config = dict(
    encoder_widths=[128, 192, 288],
    text_encoder_mlp_ratio=2,
    text_encoder_bias='none',
    text_encoder_qk_norm=False,
    text_encoder_parallel_block=False,
    optimizer='adamw',
    beta1=0.9,
)
Rows from block 7 of the audio encoder, named by matrix and row number. Each number is 500 + 40 x the weight over its row's rms, rounded and kept within 0 to 999. All counts start at 0. Numbers have three digits each. After the name is the row's rms in percent of the matrix's.
# convs2: project pointwise conv (encoder.blocks.7.convs.2.weight, 192x576x1), inputs 288-431
convs2.57 100:477545446548570532546473494551499464571545546472467488508494477509519562531481520450432436502519493464507469550525497546447515417579466470558527444506515466515474486432451498518604542527497396490512512466500510493547511530411550535521527508502527445464522441476488549528474455509539497470498501506518500450536459461543504512578481467474465514464490469451526480565452522513553556492490551504540451582545507551481516471506501479441542
convs2.58 100:447586478513512457469451509569482562524475493505552445530561468518444441497567506522513434513565477543515510528504558458499512527419541510513451502517514504507614509498550524474483549454489588542513504522485462527528566549538485482414540489452576572593475473496521507516551524478520557541519495458412519517553461532517506553551518506520474549515478432419523514534527492416527405514507565511524435467458510460498444539475539534483539
convs2.59 101:494523540447466435516572499480466498535485523508513496497520508495475465514487436455442482546404506499565527467517530559528454541513415559511529497499598516487537532518481506511487486513457497454478497535487536474497494454400554494598515525578517451557585496438501430513549524448489548455510522464536460533474468523443593451465517518425543446508460529522511511594507526514455616484568498485566568520538477549511554466510503569395484
convs2.60 101:537552405532491451495443473507495574435500493430477406498586397520534459527503493544521433496561458560509512455552454543494498487540500468457473464457464470588514488481446493445459467509443521476461547497533589472519486456528467526438543507469522503555551440471534461527486480495516540458549421429488519481476549473522468509445486494504467496557474500505468512482503463533507590488583523508561370532536515510499486526477465488493473
convs2.61 100:511482566479482488397515482481522470468420529435452503487494475494514523512494537561496508540518541504488459563583480528558475482471546503470529465505481473450459567474501501498480459538490501476472560503582567498420516442503565592475460474441525445493515531471430528494476496497498486554546509432569420530468479456483608448456497440424569487526506536504576456424476445546423552500499504509517541503418549577515477468456445462539493
convs2.62 103:489499505483540484470519512567459495517464476502455444534533426475480491458477426522481507507561444529519468456523500485517439565498453408572529410491506501560497473482505507418502563473470451459512487520544516487499487477464546553510486513528586578521462568487529531483534480458469556470471460487508514483484406462470495504523473486484481536579464490499550537441440474503515510465535531549564515412445477490457521470454454461404538
convs2.63 103:547535567553441532555469467495463478490482492450509506456461486497540525512507457501565535507606547497468488375574545502461545537603547475548483515520512507414606469512483468511500444532441529545529508498486485447520461484517499430487526546548463521511535472506525468462512499507480564475496420507464508403549559485498566552554546488518414548505496536509484558485519443465456527512460536546527420461467544534496501512549503462494545
convs2.64 097:499495491529566542442550521482485380539540531496419445550469569451457490508512479483510452526486463505471513495504564440459517485438535526501510518470455556483452580440520519562433488487508444518473475501463454505533530513524472550527535429486484525508535490503499492433488488501504462517489461484542496455497550611513441561554545546418464456480546464478528466604473535460529558562427450558471469485455537501461565520519435489535483
convs2.65 097:448501476479499526537538484451437539478555517504432484522525476527460464514472553499498472431470523436503428490496493473473560450470496557469491506515503460527545556505446518533378487503494541407439522461529473513458395397511487469553509531480526436473510525484466471442472515482514492467474520532500543470442533532499486486449522499551534524489478444510499519489491521567472657502560513586544460525495503502519517499535455451432541
convs2.66 101:470563517562469508502462568472529499567572509474475456541467567537559427522531459453468493482467549525490452558557542496539499426543551507529528430507474517571503490504452537531592519503520491446469457468540562453488482496545582535494492428443475377467474526532570465490479443537461497516510504420509469496493541557486531497539484465440483509525514548499494472442535488633528581555571450468488512468510448530511542502445483510545470
convs2.67 100:474480504542508478541545533513512554493451509497525510383456492522508440589478556426581484543432479522547464469546551564394517471539443531478481432503538555490510454511512540535432483526556549576438489528483466530511418561418555490512507432516469478438506474436487523475523503511476481396479526514477528532528500516485552534494434484522505516475473562459464459563570512492464526484488477535498487466541483513471551551469486518511479
convs2.68 100:476604563448477475440534513549504525474471429576443486542522549475541471456461470422501509496537410555477542575522484478535469501440488503515463516474457463499526522510570454533535507586500523444506521533553497585462497473515478522529436511455529420540549524523502483531534526515461504498574543477524520455523502468506576477480567441488568406543499517505536518503488499553500492442561493435479483494546492462453517533528486475533480
convs2.69 102:526543485491534496473554514491509466467479494519461510464447455510575520522467482504418465521503495551587550344512475517495499437503424475474556462467514528562494461524453528492507510403522493493431526497489511486476427510498488459457514504532537595559471474450501529492469449440531463511439612486431431477462503485544494443524411537511531512499499535448426508481542565496483555508533497589479536491496547572454503556528428465519440
convs2.70 102:476500494436525486486507486441505499444548460550431409468504442523493517528516474505554539504506542475592463511464499504415487463511499455504493413517484509488527492423438546464500509517477505494472487502494493551429492523523460546502516531341498515534576472477469550543513456457483543473518456490491496510452517513483450530498521490515509480512500514484448536525480532567458494522502514561532516466560471479533488485504574497414509
convs2.71 100:498501627474567472498408583554407473465490594507462550502484513490509502515454498452579464471478479528397455497480565425509548587563485494463521578523601494506471448488498512496458427504523509451461516484545484519444500499458515493487561461495530493511453535519544542548454568469550523541572457514435474492532480488538555623560482536459501548491479481504518515505541484497456432581569484504480506508508479497509417494507541491511528
convs2.72 098:486575544453493509464454518472506458556436367528388546554454467484469485552481492518522465451490503544540468522470481497581475534474499469522539457479538497508457447556538468471554484517482525441471481461519582452542499484516523516419461462507510443533458557531500530508490480428543492591474531494535504420535419509519488578574489501461495510548406499501501531461543540546525507495539521516513481508459504492485584513483417479419505
convs2.73 099:529541499464471515531474530571537505541538503495537503556539574488456470459517479556481469470495470477547466516566502504496548555557523478579462406484501501446430514466501508512498462464523470508453511514511433496470541505481500602520531464484478485379475469520481484563523451498523534474526558424473546519560495514436472469566463522504509522478488538414524461525518563460453524503504470505585516485412512556500442531379538537485442
convs2.74 103:489435439446565528551511528520460508494448560471593491566541510453440573501524481526578489515509475458509482552440556496571450572497454505555533461464482498589537460420542504494462528484506547554574514474548525502432505468577520482564542558438525508489545508488542515525526486431471581510528498554522450511520518515526402555613503492514546462447474453505543486478483534488480402535491521477559468496491475459559454513449556524365515
convs2.75 098:531538444405521532530426426502491490526554493460494453495498495502488502538449450481524484544510524518498466509537513570481479484451464514485565436488475517539483483500438466529480495506452386548518583501531552512414499526448517553504580492552492425562458473501540484560519519444505518456481515506470433481542487531491595486477453435438546568467502479529519483465481529544436532473493455510523507438600554470538515463563517477545447
convs2.76 098:494450504443533538457546529464535476445532423501483469433517484440490461520463471452533518492485529500502522615463445547448471532494489473499525516539523565517531455467475550637452551408520522507486555536577563460569533509544530536589384503449524539501519482470496483505495422531508475438485532558560475503574515544560469537498531461520472531571493540536505468583522508542535489500581530528476486467509466538520498517493422556617566
convs2.77 101:538506541520411490495525563443478514449510503457514512388553545543609520483470517457558504448495453481531578439503497505563476444428546497548417549514505568497520430522494541547574481579532582462462458475534601519499524514462464543408483520473576520506464483470532557519429493599484528516455499411569470425483512472538547445481515492518454500549493514471551450504545537427549446503514517513362502522480548481486496474520500503657499
convs2.78 098:446425535475467591523562470518477493506470500474474477564463498579528528495466509391463514548449523469578495579555536462387414399449459480524493472371485511496465482498546485591524456556501535448454485514472505495472493456532556543565462453426497496527551511463479530436436480501494400517490471476479523547580490493492557534520563491451469542432509511558470480470560391529486565539491462512514486493517519527465519471489461512466498
convs2.79 102:553455531535562447510451541512502490581506472507471579502405495452471487463489442429443513536444529455518476501504568506408507475498532472485518505467541486501482496493548570486567572457511486558534480520506451530550518564469481426522529454472445425475506438542525508525508514479488462537527449455499493490488467524480517484554461491501439507470524490440483458515555548478504451545475527464479498554448506519432540476484529481496472
convs2.80 100:494486515568537502567494483491572432506532529502451507476464524504509557563557495458524527519470484515461446576455582472429466493532490490542518460528473520533536486484549491470497556483534531529500479479467506509543417537472543541445462337545497464457493471438460520486476571535488509520531556558516471527462537501535524447442440494507538483466479476441523546499483534529522559411458442562463492532506491507511523559478606517430469
convs2.81 102:541487468456495530556453510516509479485465471489428472404535441461539482495525574496507485445452477469416534446423488524496551434516519516509466517546492479510391491588515481540557510500472515393390519422475531514562462491528498406433503530546548518546528524427553429484445490551490488529479446530500449440489473440496467497441434524505472550554487543438480544523492492565490535547596511436463468514496474515560469471535454538546442
convs2.82 104:524510619513434557548512486450475514417568521578466488518512434516478493483489492471571598419516498544495437499506547458455503501479436468464491549511489471530523485482495521497515472505518539501518510536491443524551470472521470463410582575493521600496467505393523528514542493595516501533503467561470497493578501465511547448538522489445510433540491496489559475479570462475509535521545532477479514536503525521504481500563473511579542
convs2.83 101:493490503503469529475529470573428549486518470467477517480519448428486530533442463464570483489463490515475475490578502509515527553466512452502480524465525461454467434462502457540497476505497495421458398465502547554438469601518529456432509458570517486505507542509586496503475546499519509525498500468552489525520496474460576528471555462466482461469437527498518482503647521561495564509544473460556496466480556512564516559524467508511526
convs2.84 099:585505421455486454496549503551450522488513511499471565515445592496509531499485530472493456490494558491492430500467505477503433400528524539533447496510502494432530574474449527508529496527500483477510372462453510483440546466444510471442447448467447480474543553500534486500468500466508514525562445575450560593513521445421522473546512490471527516519509471453378556459462505464512481494507540476491513462481454472496544501480518440463567
convs2.85 098:461498568489483456551434521514484528369493467473473475475496509477474506543506539460583495417433470534453531494411457529540543447484502497492526524539553528460457441506533571507438499430534525475509556525439515545518501575504524542454532516503521563505452450511610477488487485531514565511511505505457528474503481493452496545564557527534537513625488522460433470467485531555565579558523532494451489477559568558554433526468544506571448
convs2.86 097:524555518517446479501614528466514534562536539511455482481535493500539527511489534445401458416467571481616503572509447547537475421506471448508559478577492518521404530486434522413566500524521538410497508504474547526523549539486554483443472494488538428465507499503502508495533477511510503501489508491521512532463495483524503487412536475475511527500544482482601477534497451525521538523522554548489431515547417539458514509488454458528461
convs2.87 103:531521474532483481570486532465522590471521525534497522579485471474452487524520551446572497498461488509523550516523487532431522535494496491501500459526506553518536487491470489509564495524519579569541443421530521493528543561530525530498536531499513519535542527557514508510478530447518491537526452435520479467539533505496478518574475433510464495512511567458539530507545489429489404506431550465465417519494476525506525475583513507519502
convs2.88 102:470537380432452494566495481525520465554529488523468532503482512479492468474426491570511465443448565567552488475476525489534429510561447429526632456461535454458522487472430541517425480511526538410473551539512513506502459511482449577514515493453438548493530563434434522403490460465481450503436527513494423516500475530506514535534509473535444574533488544422542525508517469508447605538559509489519501487506495495471496526388455539432533
convs2.89 097:518490511530491483502523537481461511451477523510509530433491485454569517494476497517532538506464544456443509486526518556548572454522492540519523479534507517521504478431474535491520462601515643514481515512536484502531552550459447459425547464500542506532575521426501490445503498493499518537477506500590467431484467527497450528490534520509475455518531483568522593485487537465508482564482532524436520512460512500510458455541548506460478
convs2.90 102:510466503542574498477439512493529573486439515597450519563452445494519537453541443572477465470549537437531568534556477523454449491479530465498502413510511447531534502516494514504527430564442524512517442510485506502468465500495479424414553487512496490456506477490564489524518540476492487492506575549506485464485537484526590472435494521495580451481422481499515517424536431494509512577571413464473490520536552563477545532481504482450505
convs2.91 103:489482476497555506534502499462410439500516480516464514530495450553511472430510466498505476429436462535502565413434492525382464534478494580490552473488454508414477486545517459552531529558546485404564471503481514531395459497456450468495532588495530412539458490488525496536473517461556524555481490424483564506518491512488407487486453493534508495571546503525502581492427504483488549434534497524532529542546488587478522471538456479463510
convs2.92 102:493579548485494492527551499505535472501520482496431565577506491443497572589510481451473494568448470514537606504539456636498453527559482466455544518546481407392481505483577531419458482539555500510513497492493472549428426538535512539544426447511501452535486502669533539489512585447530499541515552519456432538520469544537533521442528490483579501512489528556525540517452528515476525518516458473515467521584490514491568562476452442465442
convs2.93 103:517504507442476505528407445558512503542528492502502477535496433490527499531489481544486550496529487543535544454555452544496591570551474488486449443432511431594545494552573519438616425506451501490577522557516575466495523474537499454488494516558507487485469459543526539505485480495544455472472590465569496520516456521478518438475454543491528426497491442509483543494496505541438556495504484496540503498591502541482540514510512516444520
convs2.94 100:497619513461486496481398462492502459529524475531510394485463442551473477558447534515542464512499485494510503452480532550471464500413473540504542420522481548508555476476462554449424503444539512520527556532529452466548476512506444513442536531481560488528492520524496541565456573469456476472608498523468507440513591487510478523466427543489531565508539462525509526454564546511454565502532525501539495472526499518525538437505469486534420
convs2.95 101:511480489501528476500452462549514437516567543507501576491422579528537476401504432462524528501551532584488515466483503425494515560453447444551519520513526470532574478549516494472571528479448518554584490586534465471500565487475470461478368606522440454478518469400476505506589575489461553576550516592546447504531463478510517473482491545493562499454478516468514458508554541477516454490502456504456453523483520500439466496532459517424561
convs2.96 099:514443486554446480493409492486534492482485544511516507522546524507489537505477460511540529526536486580505496445445477525545475501524489561571496609482530521496469460539460519447495476514450425531473518506522511509476507468476531486504458601509572589612497523475619477453471497572443494531525489519517410504568609499483472520465528531539428550523373453545520434477451467482419477554516538531443563405449480514505449472526471527591501
convs2.97 098:431473548467498476446475538512544514518443499513481498504471494501480473562515483465538542580465531518480421442546515471519455469520522496514571469578463523461463467559520450510527402473555550517493554515516493535468556414567506460508485519532457469538555491462390538469494450491504468529415533475523459559538490551491486556457520525508496561499491550553406523440485482518541557516460489498499495558466491426498561489500457445474489
convs2.98 099:464501447455489485556450507556513522546524491498531558511471497530493517492509514537486479531489512482512485481512536478492496448503556527475477532491459554463427516474482502471467477489560534528441517519523495477469522508461500517502573517446463508464546493551511487475501512450504513471565588535505508516438524547522518556540481477502526539509546487510471466509525524484493561489399485481531528490411474535480571421534624477613515
convs2.99 105:425501425529472481510554389489533533495519545483528520546499479512512525484513426568431529536516545472602480474513448493481480529517489463548488386496526452522552545465490420470468471498479528575543412476467496503464511492533459519578488523459549522485481472448466517476593525477458493472435576526555412514549483472510415441498450552505560484491516582452516481524529475497482529440499529512557454463526478509533490534510522489334579
convs2.100 102:511525479463540468567566427476401574533487497499417458478466478546536528550483562556468461495493548510511568596530465537505484468552539481527448452478541475461524475529509526536473481541511478448472479459561522524462568423588631502555525547466468488501465514580506544535548429439504530515504481496466504408524537544543522490541442457510502550502516485535460479429553491563465547500564475557562528491459489491489522513480579509390522
convs2.101 099:599574466481428554551518515561475543498493539528502533531474430484532481547464466548471556493522525490473512422477518536367480597500466530426465435533477492478573359533490528454525555516583465498511495502523601520469447521435546505452557545458513471549429425494467484530453514544493560514492526472473449452509537495468497433524451501526501490563481495422463518454579456532487501505501559544517477500469460457516488430500547462456419
convs2.102 100:564508548441431556445602499499519498531548512477481521515482516437533443542514472511414538480515507486466504583511532517496422493430501499490458480501511489575540462547493508483539542512422429468421400448440567460495455505461520486492541461507506468518513535557532509473432528520544480495557448409542480553449503486519469409541418567458476413488513444490506513451468445567496532495504471522465545467528485514422504482501461472538471
convs2.103 100:472473523529527503446519519524437423563548553488616467439475486394501504592572528583533579534589511509575500421490552494510512471467548515454533474525530483572485504536503479452514572492449451526439396519547495516559481467500455448534510494468482547482486541472485477453511456578496448507517446434499526516474516449558527507531481497480557508413537506573494543475465466562494530512462523521496502496475534492547537470459565445510481
convs2.104 101:536444469491507446546514481535478495526538479581424476515452487443486550428523581454441450503427419444586414507469571483486485434478527408556529416461533454506422470512540466558453508464466513432483471525445478526455495519515495458575397473470463407548526512500528460470464394402456483495496536515478492548495446536598510469498487469452590532511557478510466536508481517537405562507526464509597483498533481507464593467511562527334524
convs2.105 101:487496534491467474488480551505542453522527441451555500512501518532524449419539479510566517509541512506510536554476483438494493436454561478491522454486509508465440498541504438427496591457497497476490536498482499497427486519455489567548471499499443580510520454499484463528563443494477522485558480508594458584437446540483514502471460520485547488524479500476454466478422506462480484502510480485465454526476486506456482495469534493550521
convs2.106 101:491559494504559502490479526520478522641502528469457496553453513472535477490479405465501445552481554486465515536524535511514408563503567434429523486485503518509506522528512434500574495480436460546491530508524570506556544501513524477568470503467488486514582585506539509465529512435551489546535512454580456432517482411482586499641500484491524481510425438492514506479523515461517506514499505558552468505440495570432494491512465478420456
convs2.107 099:526489475521525503494433456610603578563533528511544527532460543474526494454426563413483598498527465465491474485476596456468486445555545458536513572540461441525544477512592544516513423486547480509502491504461494456439441546519545471521420403550513520519600493555443563496498529485515505439511565555577524518549453491511518524477490439445503509466515487511510480487476555528515519461516462525486473484488532534521507476487548511485535
convs2.108 101:520452512400459410471534536575410478512506477526410405449497425476550519493479486566569501492493440438505492542508504502537539533494478488486449492473535471489511504505504435552523524465444560501491438510536518491500500543425414485394502492489462505542530494440486460511454492504470508529536508462531496517419487464496492437499484467526507480490461505492563522491526435518545457532558534440498466518540469432479482492515583455424511
convs2.109 102:518432454527465535510493545516526508549493481513557519533511573514570478453494570526540507454506465447579564608517465561460419456542568493520499469512576526519499498522520543537493496576427580559510431512525539456510503532527493500552486464458471504479499516477535534579468489575482451522504535443524534489439473530527510401468516533472475501511522543519500378543500568492444432500504478502437523491478493548508550506529508511643541
convs2.110 100:541535467439533491563483522493454463461511423493524497558562483512499471491426453509682449464532470496469489430485571527487502495515520499534555557480495524507536464525430501474483530545456566534638558502451472493489499557464516484452560614529552531476443544436503521527497553489500496528460548501456529473506488489496470472492540493524491542519430486550495614527422429480512493491578532531511441477565486506459519513547489477447548
convs2.111 099:455581506511408483464479499534568494531583516434515515522569478439488520485467474448449519463545484537588514442519501535418405525497471470549484457429516483461520516527552482477546482470512477436512562458486497534528520481459516600469420539445550483477430519455520440539558508503448442497452557492457435566452475527570497443527425453466491429526496550521579534441544416511541533537461460447488566532480530461609475495469431455499485
convs2.112 095:487569423446467429473464504512513582524538528436531459426524541524554452480510468509519408533509544553558452424428519485592469474467456520500503525533427499457467477548462474491483462481521594580494510506504513482406460478496526525565512525519534507573476519485548503502459512506487431520566420455573534455510505510536465525511490523532435440551489544454510481472490560470537419535491554408565498435483483498504500435461532503590476
convs2.113 100:513512542521525438522465443559500488462451474476417485518467436545483529384603491543462498462485476471525466447581526474569487498483555506512543482502439513610486515449492563530517544434530499495469609515449489537465531516461529483528504553491541404475513518507507448508504457413470536508507463566566454530466488478553439477510431553480526493524509438550491492503498545542572540483514489459573503497520420407479417467471537501374509
convs2.114 100:508527526442473526451554560479517452473472410530557542495513471500544499496494475569475500525526494509470446488526508487562554476496469589514519571470544502493516527594505481500568480505507432437551489495504462475532460512526507519485435544514538501446437506536449548609490499490550469460518468486474570448544436479522506515467529487498496504493516477470527508443438473528471512472516575523430541479472436516485560538524530473468570
convs2.115 096:472495480481480524580532516543406509514521480506478452527499517542444471484520485475506473543448367531487452522451552465500596541496405514497489500485495553456533510515527462492419482515417544515451544570521447501448443477535485479552416556485562542522530576529551561465487558526550538549460509569481527482507458519491619469481482486521502618457467498491500489453503463507488538473495480478559546512477516487585507470518544563502503
convs2.116 101:432562473571443498527453484495477529502496449489517446500582473514485568539457497527540502473486542508475483538465474500556511488475442476486475447466490526446565505384462424518528513470533517465409530467492511547541494476486486577493528500519511417491514534536523503454485454500470470486472500474461539433519450516452479569454461495523418556501547508457520567474502480519538534490535484497565466499523512461569475491475492467489441
convs2.117 102:467402432492445498462489495532529447470496491461508498546424467467465556456513479555517541520455512480437533435493510461476543474548508525484500530524495442537522513475537427490495530518475542566530432560514516497515468442500526476462501459504479491513623545456426452413494502504484517537481497500518515508454445466561486466420493521499540539503547487615414534522532493497536487460434602494500573551546477488586492529493461483521460
convs2.118 101:502514466588480543480524448522547553632482539475514487561471477425521549524488481533423504512560518521513473428479504512548453457521507502503519495494455541545563528523451540476580458509489407499560440466467562523515535563493510492501496450490473518511437500542478415578518514392534561506441487495475483554464467558514507503482513539427562460419466451448504452389463568517545526563490483478426497525461470423512515493476522435483484
convs2.119 102:457436506518543451562446526512396432443457508456475482427423432496491457418451403543543504499450462476438494500438460460491508499481555515548507455525490505563467443556515466450531503508447526578482567524497525470455541443482522461537527522531490432544517467421479496442482482464537534548451501484454529479515504480460535467528535535491483519519533514465516562445476474499510504513483487457482513593513514488465379531473388552461479
convs2.120 100:579572549558463477492437490503510506587489457445536474520454502531483478548499484470509546492462442474559531451518474566574396541546482492527550554544499515488541409570458534450502509476459472502519463505478462495536459535442478532498445563433462627514449516491530483466490485490507556485465511519452497497545538508507511523533421513507425509552462536457447540477511575524527485523519550494544494465460508468447565500486497477532516
convs2.121 100:408468462517574477435560477512471468470454511462509534517506501528488527461470435528519476449497488455494472476490485451511509563557466541620528471481523487501450528527444437488523461464400488489519537551560434519476460508546448491498509439473442505536460485450473497469484500446484462446478440517429529501459496462478487551474532487508483529454474487457489443494519414527526545424511578482503528429481484565524530493419500493477600
convs2.122 098:495568527467531510522498479482567424403528488557384498501479516484511497516565495470457525463521486500472502492555521481345528510534464463535557465550514530473509485398505481473562506504550507475500538562465519525528503547505486482559541463510506463488483474490499485553467476457423541554506532479542455486536471441531441533533553518538475525505476518511485593521530489473473422548478516540546494559548545536505464545445531490395468
convs2.123 103:477453471433557555494477487486484497541457516414530450475494484415556525463591549512523409494505527530469519470560514439524488569456538551465510556488501568538507449505479527436452556413472605542488522512491465454496537499473508556508509500431526528570490473472496490596552492498487494519484478544510519487474598511517500526540487571484415526460532508463531463475497514490534425478463574513501453486412430509577500457558533510568476
convs2.124 103:496508619502522498451557536536510492525513478502502442515480476480510440509508451502469532474555524425484463420466469468584493472522496420428466534470490521471530464457426494438498509492444450470503487540463484525468434464539488423480516520458522544516523504501501506483473477486478512418534486535507482448469570482531583521450444459454494440453465440577474504502489558519448523480537545526547492481486466500413498535498486451476469
convs2.125 099:459452501514509531478510484476565505559504495510475498516507538482512471392517469466505562436584539500480535554481577428507443465505543471510571510503541509493523545500525440547458529534531513612578461464443491564523491516368552458570450514487472516489588508477456471450532535537533463505481558460534450495537555536543445408473496438438558461507542525485480487460511541515460500507553439558478535541509444533497500452494439495529480
convs2.126 097:532491537407424513503556458471497532495474484463558493480467471447507463505477515442570514485424553544503423505513488503534540544429522553486532503454495533575507503523449525526521460549570520475438473468544480479437421431414494441436506382471500567481485461491541524542485501512534521545493405549474523471516488533462447552443534495503507480538483492519513513516535523553487511563502446551462451529510467500536498501489445482557480
convs2.127 097:469496464470512464513529494474445478467503428505504487449495542385472502493465478522557503493475504502488530539553449520540484491449502508476538586428484451459491524472485493515499488482524546429505477471506506550428548523523506529552369599520531432550470524424448443490474455472569438498423512533508484547536478464533461424534536450463517485531420456473510589514424468475507531515462527542467561563537492517507473516514524475457484
convs2.128 099:520565578467554463527533484521418496530546481467463506385358493479557486530484415485512453517501459481598453476534540566502517552533427403575521483466506516460509462524506518556525537513533476571515516475539513570479536491449492502477605531432590447492520503541536535474471547531452562508452510459427492473467539508499556567510467505431481573542486495543570517530483508491451548575562518531573511530554563567486564552524474531488507
convs2.129 097:497507470531478492497468553469559551525499572453529508501489478516531468532532478538557526494499490516540486608526561434475425494498402515589464425492482465470497471459482472459470452434529510581471502577497496439463497494539417545516498426475486511590580496484518434539447501412469462435472549482524496521519530531509452443527463471510522557450571498507477453398512439441493408532477459519456509525523505509502542544509473487537487
convs2.130 100:501473590524578465466559486461479457478490497489494604464549527466463517488560488499374561498521462540535426507520508584492538518457472505463476431500444470491478529504505491495543573507503445428476556499487536492512496484465590453514445401517449342524500508538516467554499451507523488448502549497557530567417453463514546443476499536540517492534478477505505392561527456568472485491527495460505533491532560440499499467413484496422516
convs2.131 100:522548588594639546509563498545578485487468496531464513507498470541509473579560523541527491538538519480550462516476518505474475494519496507609543456525517488504474499486516529540513527508532513513556447451507445509515478487476541500447545462497518539483477542536503559496547481426431456435558450483480497493468464501550572511579571534484463494532484496522462466516445465437425413572443487466480528408493498578439474511406464504474527
convs2.132 098:548529523597409458511532522498563547466574496463409438543569524465505507491502540438499522486533471578506509516481533575521435496529499484487445500563494537531531545574492479595578529577516460409451471491521540525553516495454508499548491534437529546562505507507559503511475549520488550499568477508514540525490476509494461472539437539453452440582493459507578444549472535588497502544631598527465514552550531470429436493553483488564493
convs2.133 101:555474490446551525485487506509398470515463430456504547466507491458468534570519523479541476521507541490511530473454551446573450454596474457470477468546463477453474413528510499515459505496506483420537479491572571510594434501445458501452490509507478535440471503517526450465460456493491529491539487474485565510476508521524455508521557473481487479457423497435505474471507534450496501556521530444537556519493526536516574558476525549511550
convs2.134 099:486508538536431556504504522453496536477508499502506521530560500481457457507481554495518547447532523503475521463505429459461561499528467535562497502533434540474524487559560493562479437480551501444461543556534419523586446497593424523543500561462486470588584586510491498530519537467495467492389503527503497494448560539506488460491516502503499526487520451459580545527476464474534575535536510494437520526509494433524483536569516456609518
convs2.135 097:568482505544525506465509459492533468516472572535459529486533583566506501593485535528379508476508586481519590539541512544478463443430504423584496490569525479484527478466485496452583459555528448523429581479494543509475588506595434508514476534510554503499528513524528529491443525523557478527476526487532447502474580482548473430494454513511472566536567493605537482479471444524414597511515527597421483520532504484514547490579506481561457
convs2.136 095:476562490457624526460472536430548469560474471469510485525591517500559455516549446514498476507490508508495489497534525442456495467540512479554519475475451512469453570508542527479573494504504492573482541525474557517434454504580449477530478461531570478484556518458555454549496489501454517524463540503554492548538510479564414513485539496528451421498464525447552471501480551499571498506446418478415471570545546428586499448502513475558422
convs2.137 101:529525497446459526519496515567489505449523491521501508489526440525500464507442489463463501476554487531511507507556475522466503516483555540544508480498556519432532510534609501487473459573520551445493504507490517533550432560488512445470520499511522476507582512521528456497487510539523522424482496463590488487507507493470530465465528504569520471472532536503525612461453538437506499544523473463555474504579539539590478496515531514451502
convs2.138 099:545457449528506436537481474563516526469464522558488527524459477516547404463546526535506608462505549474492528506422454558441478496475574491513485481564518452524519475520510511471533445500454544514541524506464565528661549498503495529402497594465549507499491448481571427490485555499521515504522517481547533499538507471536551429551509549470525494511501451542502465460527443502488420468445565500597437538567464561481427518466463555514552
convs2.139 101:449507497487549461555504569463534442445428473463484440452448447535503456470482499547525554527463491493521528414444481468529535544479506473512460460484501530521485476482499527554515509536458549547537553489488470522558493537496516535489525533492483593550533439521445477562544474433421543528473510470513462514479495533547595493544535486505524455516489502493470506437555467485491493467506522535477486505436497608482493426445516503483441
convs2.140 101:592491491550593514477412474533473491466436496520522496486523442477562394539469514505498499572533485478463497528469498505547536515469543436565475529551475518577445471477518509528483537496517383470521477404599548547519501510538533572547547386489533477488522465541492556530474483565533505497488493579493495418527539540494570450534504590485506492535521532625474451500533562612537499461526452484417485525492544483537450545554506545593464
convs2.141 100:458565489505520522439495479495458539553471560428519567510479540535498553555497521530443520536548553495555466530564464524482477493511478447642461423528468479432570510413511493516557392466427460524498530420506477463548501513570493530487464481397510483439542508460479499489478523519556422493492502466454469502518509535488488458512450526557442507438517502546486414478445438437407529529410484540539497522471550540491496553451463438450445
convs2.142 100:496499458493526572539534503438545504570461515519532502488543461571464525498529463458463477518515491535502536466462458496486514468491458478599585472452498529511481470459509503499578477527453507518546491529522568492460456503489516498546421502436486522436511513495522503502524543408541525476483575458503582496510450491477433483526482476475558506486435603471502508441454447473471561455503523511524410522542502557464565491503502487411518
convs2.143 100:496516571499487441457535504538524556529454403551486524556478520600525486484567524406438445543477435501528487480613523479440542435516462512498430432512510571469461510492528599497478492419562476577486522550546486481558577501482502528499497506519468395468525436519449577488483514434484482545425449478468482400504500510458492521533402488473464540504478513501502516538476587529529412551514522551450495567494440548460489521564567538494498
convs2.144 099:535536430473477469498553509472460504465475494462544434558552511492487479483535588477469481483479513508538562447453522486527490464424442471538455475509430506533433445504470475464471477462514517500499513579411538520465507447500514511473546483600511567590472519543558528474452438522589494505495502434453501482573466525484515575478487476533452595542505493441457472503526536447494581541483538529450519481499438471541515446495455441522494
convs2.145 102:540513545387542496483513469603494535486564487490502537503538478443547539551511509515443525532521507553482427526538408574451457480519520538467488460477427455509557509479485466464507528553507522525468525453522530526462448487460485524487431505487507458454497558551557546477461478511584426477537533500506506534544446506545520541485495527487534454410442499561482592484486508539466504533515465517484496579558507483546510489532476504401502
convs2.146 100:407476534489536499554544500485442466503485526510412482453467531555508488527488498450421488483387479457493522499517486458430490420461445501501435507479492476525416566454509511491524560478521515418516503493494522542459523464528470555524487419473396522522590500607457499506497448452569507480508433456482463535481554537511470534540434508515543478491553502463467505440493594471524552421475511517500525552499443443497545474493553513420498
convs2.147 103:498509419484456484570493462451477495457473495485498571541615485546483486552528545483464520486447570518557521436541496475529507453510469522508461517511457528436440509414505507533497449463517424401537455454472481524460559411579530476465502503535454460524449490543519487505526491498508497498490478537423467460547499508501468480486508503501423485511461526451522517483591466554498546440515540510479500491488497459495560454593519441439484
convs2.148 097:536476555544491557448504505462580483597511516494565517542501550465477503390535463559452459472485543550535473549495548499519453494490514490565573472502551463448420539509504460520458495469508474536463497473467440544511461439408472526544422397502463539440448439497547478490511455433464543440536526486584485558483483533493463556513513527452510414463532486491466512470492470521486461511471499515539523482477526490368511494424470505470534
convs2.149 096:451544552451505500475547509458471502522497497482525532603459448476467525473533461534535502501508489490545492434475517485495572493507506502584534472450531455506504465475486476467489451427432459544524479531506403439485502465544443507489479586484461554542506465473396507431547487486456530543495505483513505516484462496505534418602490453481547461434458523450520537484535487412534526504457468543528544543482553507436540542497407515486501
convs2.150 097:487491527498509501484475517502549510433534498445497498509468433475508491527501466502489532524573455504447536481515494438509474568456489440434538478493478528523541488522500431464538479450529446488520569498449467476567470449521466407494509502453507455590551497491544408541499495479473527477476505525516557481457521520493454497534597505552499464544529509506548515488522516505585587561520431466401455500481523482478558514462428560548480